config = dict(
    image_size=32,
    color_jitter=0.1,
    depths=[6, 6, 6],
    residual_init='scaled_by_depth',
    eps=1e-08,
    lr_schedule='linear',
    warmup_steps=460,
)
Rows from block 10 of a small multi-label image tagger, named by matrix and row number. Rows with one number belong to one channel. Each number is 500 + 40 x the weight over its row's rms, rounded and kept within 0 to 999. All counts start at 0. Numbers have three digits each. After the name is the row's rms in percent of the matrix's.
Before each channel's rows are labels from the 100 images, of 14976, where the channel reaches its highest value: "top examples" is what is common among them; "patch colour" is the nearest of a few named colours to the mean colour under the peak. Only what is clearly more common there than usual is listed. The data: made-up road signs on poles.
# convs0: expand pointwise conv (model.blocks.10.convs.0.weight, 480x80x1x1), inputs 0-79
# convs1: depthwise 3x3 conv (model.blocks.10.convs.1.weight, 480x1x3x3), a 3x3 kernel
# convs2: project pointwise conv (model.blocks.10.convs.2.weight, 80x480x1x1, transposed), outputs 0-79

top examples: purple face; green rim
patch colour: purple
convs0.288 103:529453592496481464523473461514491501490485535504542472594501502497412451518431472448570567471522499448491492504477520475499499495473526509502457486491477458536525449535486608511415499473533488491560482503510502482469597432519460475497522596
convs1.288 076:457486477480593492462466501
convs2.288 119:529468569544503575538570513520541521478510544523537508539527488536515507459456594549583565474494532499521462480543504507447503471521512446507473501486492433536473519461494530522430481398481457470501450537490587499456567413498475535492512517

top examples: %
patch colour: green
convs0.268 106:530496552515527544495607502465497511447549528479498515468489505530505521523530489431507488434450521503492580475489462448404534484511493522420451437476512453509502502537538417516477490498491495429512511585497523536485533472529508494486636493
convs1.268 113:466533412471504513447483514
convs2.268 088:506459442487583424535502527520494525433463553448486567467494488563438482517524482468542551523428525479541525455513502522483420456510430497456471506440529485568498457510512530573466466514464515496526443477469565480462602507500506501496552521

top examples: circle sign
patch colour: black
convs0.414 099:495490427442491442502524513472455523541493595473482515459477522507554470529499389519505465506528442481504474592475508417498485542546530505537442489494461544532480467492457464508484545545516480488552458507494405465491554554455434548475467538
convs1.414 087:486463485459538574499508563
convs2.414 096:517535472544474491510520493547546507471514464479490533463544529505478498487514560478454478422485540541528539507539474621475502515534500551474553492514545447478500537482501543449471478411497511459560505515411577531513467542540562401453525445

top examples: grey rim; square sign
patch colour: black
convs0.235 098:467492425496559506473565544523448532542505552534445507481506490501499500526534398564457475461499477503462477459458504480424458479487496447536499559523543534556473427580496466559530559546539502512545447563461533505471567510491453556514510518
convs1.235 104:544526431469460558475484514
convs2.235 082:461455416501503515501487534464486534525503547516441534440468548506477516502492461471498530476533504484475496569507434477492481471418560573524531533461498410519432503563493494511498455526445491564548466415469460561464500535489483550581433517

top examples: black face; brown face
patch colour: black
convs0.244 099:530484480564524527502465494476498531539524463525516527532465452520489473512472439449441439557462394463488493555493463518454485489530493576439498453464579564566483495494521472511498461571492533570473552502494510463540514587493467549513498584
convs1.244 092:496508465520460523592487455
convs2.244 128:474491430530562539491452493531513458523467532520396475483488505495518492521553525568483473491516553496466418515427476459432501522499519392575508574459497470444431463508579509507497495482468454489494509484477443546447534541489451543510520485

top examples: star
patch colour: black
convs0.451 098:521496477527455549455536506524539545502590495570495523476479536496490434458516513510466474461535489472547501594489468419497453496501578478519523450466434387502458514561479446493533421512439446480463463516533504518484448515531497530485442479
convs1.451 095:444448491468520565505492553
convs2.451 102:500577495458522509481572518530495462440535525464516481458504513516455502486497481454554434484504496535449522413464572526449485503590532454561473524464555477497578499461499442454517551431495545444471495549491518528414513531520509439496559503

top examples: triangle sign; blue face
patch colour: blue
convs0.326 102:491494465565531586457478504447480507518488445476450458480469446472433533476480518479419434578532483493506445487550494449527454451530485504543488479426465462494465526468527545556471427552450518517507553496484523495588463445487476474454459548
convs1.326 090:509538443487543442461476546
convs2.326 097:522528437457526492473496538436563476497482547439511479453475535562480604564509470466491544500478420489460488527520540554538543517496507508500407526493482522464443442510574462454446573579535514507532459500503458542457477448487474516516505533

top examples: R
patch colour: green
convs0.163 105:563465448482572499491484538497506495457455495559456558538465549474466460492505494484512575471416542441502562557495485491464518438484502497547386512495531505490473530486559456502455508536527449535501442470484462533547500451434528598469495499
convs1.163 088:448559520473471515441478455
convs2.163 097:513474516495468440474515490506462446441498515484505530540469521483477519555467456399527560427558531524399559504511464515548513513538500592559524481513478431508554498518528549486439596513477469515504492515438450491442549537505505476544534485

top examples: purple face
patch colour: purple
convs0.44 100:548510559491487476492487490475502540479440556496512496550536443563487420490505513534585474488482448402567497593495565461551490491437555452477420471488402469509490493486486489490441450510517477540487490499549513478466497467529472494446460529
convs1.44 092:520531552476467569460477458
convs2.44 090:445450420485486506553524540483502458486512525497449445551435546515450592509518418499409490450533564525466490466497475434429512463548459493532540528483542529509523511556526456484513513486471538448571454496474522496519451541505529451525543445

top examples: triangle sign; 50
patch colour: green
convs0.120 099:481441561531517573522394419507501516456453448552497467540494445526462489529514539501508505476545531478521439551505511436481450422507530527534446484549479523422472475505552496495422534521496477494501537471570476535553457500534545512465445537
convs1.120 104:554533470540512479493538424
convs2.120 091:520528468470493394490507524518555486439518522481598515459540484508561577487497506453471431576503483443519566556508515478504524532588481453533511479510426516531522516454521518478536559455498481504567424473475468504521502458511495499514570560

top examples: heart
patch colour: pink
convs0.2 101:440458521512470462446564536408485563539425525514536501482583510530484574457386518503505525506447462488511518531483494528534509510481530469413577513531450526515510422517491466510473507543520534567506510559522542525544471465466550501507492481
convs1.2 101:434445441487503510521545531
convs2.2 100:518500569467506449526481485522463502513426493515366535476541505499507412465474501510457487491555521499531548488496510515471483540513444431555519551503586481488566507481483570581474445520552499486536517541490582487530557513555531510454487519

top examples: blue face
patch colour: blue
convs0.457 101:577514499473539463504424431504498487463517575531460445548509486565491470576512485440527454439479467540506549498534437482508488503483451495488510514555502479560528531543579544513451495568587484561469451486432520513441472455525524526464485493
convs1.457 093:438489481519572439528494495
convs2.457 110:487543503415514484588486622514512444561536443440490481487458538487576497497464521525511500516489436475497460501514529549461546483480502453489490573464550569504517493413520573485491480495531542500472544478496440488552541496483475551491466562

top examples: square sign; star; green face
patch colour: green
convs0.37 100:526432474514473444469465465536509536462458493560494535499575455529508498481529520424479520506487484495514473546534458567482437509431466525546410561595513522558530461539492480534462529485492414527532496524526444509433535509498503582509493439
convs1.37 092:453541493430505559465504472
convs2.37 095:469520504519483457510539563517508494471538397467553565418518500507493458541533471491469497551506495558494531511405465606536501476469511634539536481527539485465531535478508488468525480453510558524518498520493474530502552537549497499527523576

top examples: black face
patch colour: black
convs0.60 100:544535509544533515509517481523498500525530467539532502553466508596489462517465447474478513540465449437561549570460488486490485473542437514484493421493547560608496514549473491488523473552489533542504506498499518459537420598512492506481559585
convs1.60 105:518473509503481484521453600
convs2.60 135:462506455506558554554460478522494457534462559493390527521503499484492486548504505554489435519528549486486378480500490453414513486427526390487500541434499480461447440509523485498484483507490477482503484481476513488424529516510470514542450446

top examples: triangle sign
patch colour: grey
convs0.332 095:476535498488476493500484466448480542468514578536547457537467475530512540468460514518509575500479489489499475513424539443516441487475446521458459506537449557557388501570464447494564561503482456579548497476508451457500520507493527586492513565
convs1.332 097:534554512574542537531501526
convs2.332 106:538506460538483515517528491507524504508479526539470549445606514579510443536449536513515433531465490492591483580548501493472543556520514454507450424483474498533530494396463514509456477517520547437475513569498548512471525500555475458454547483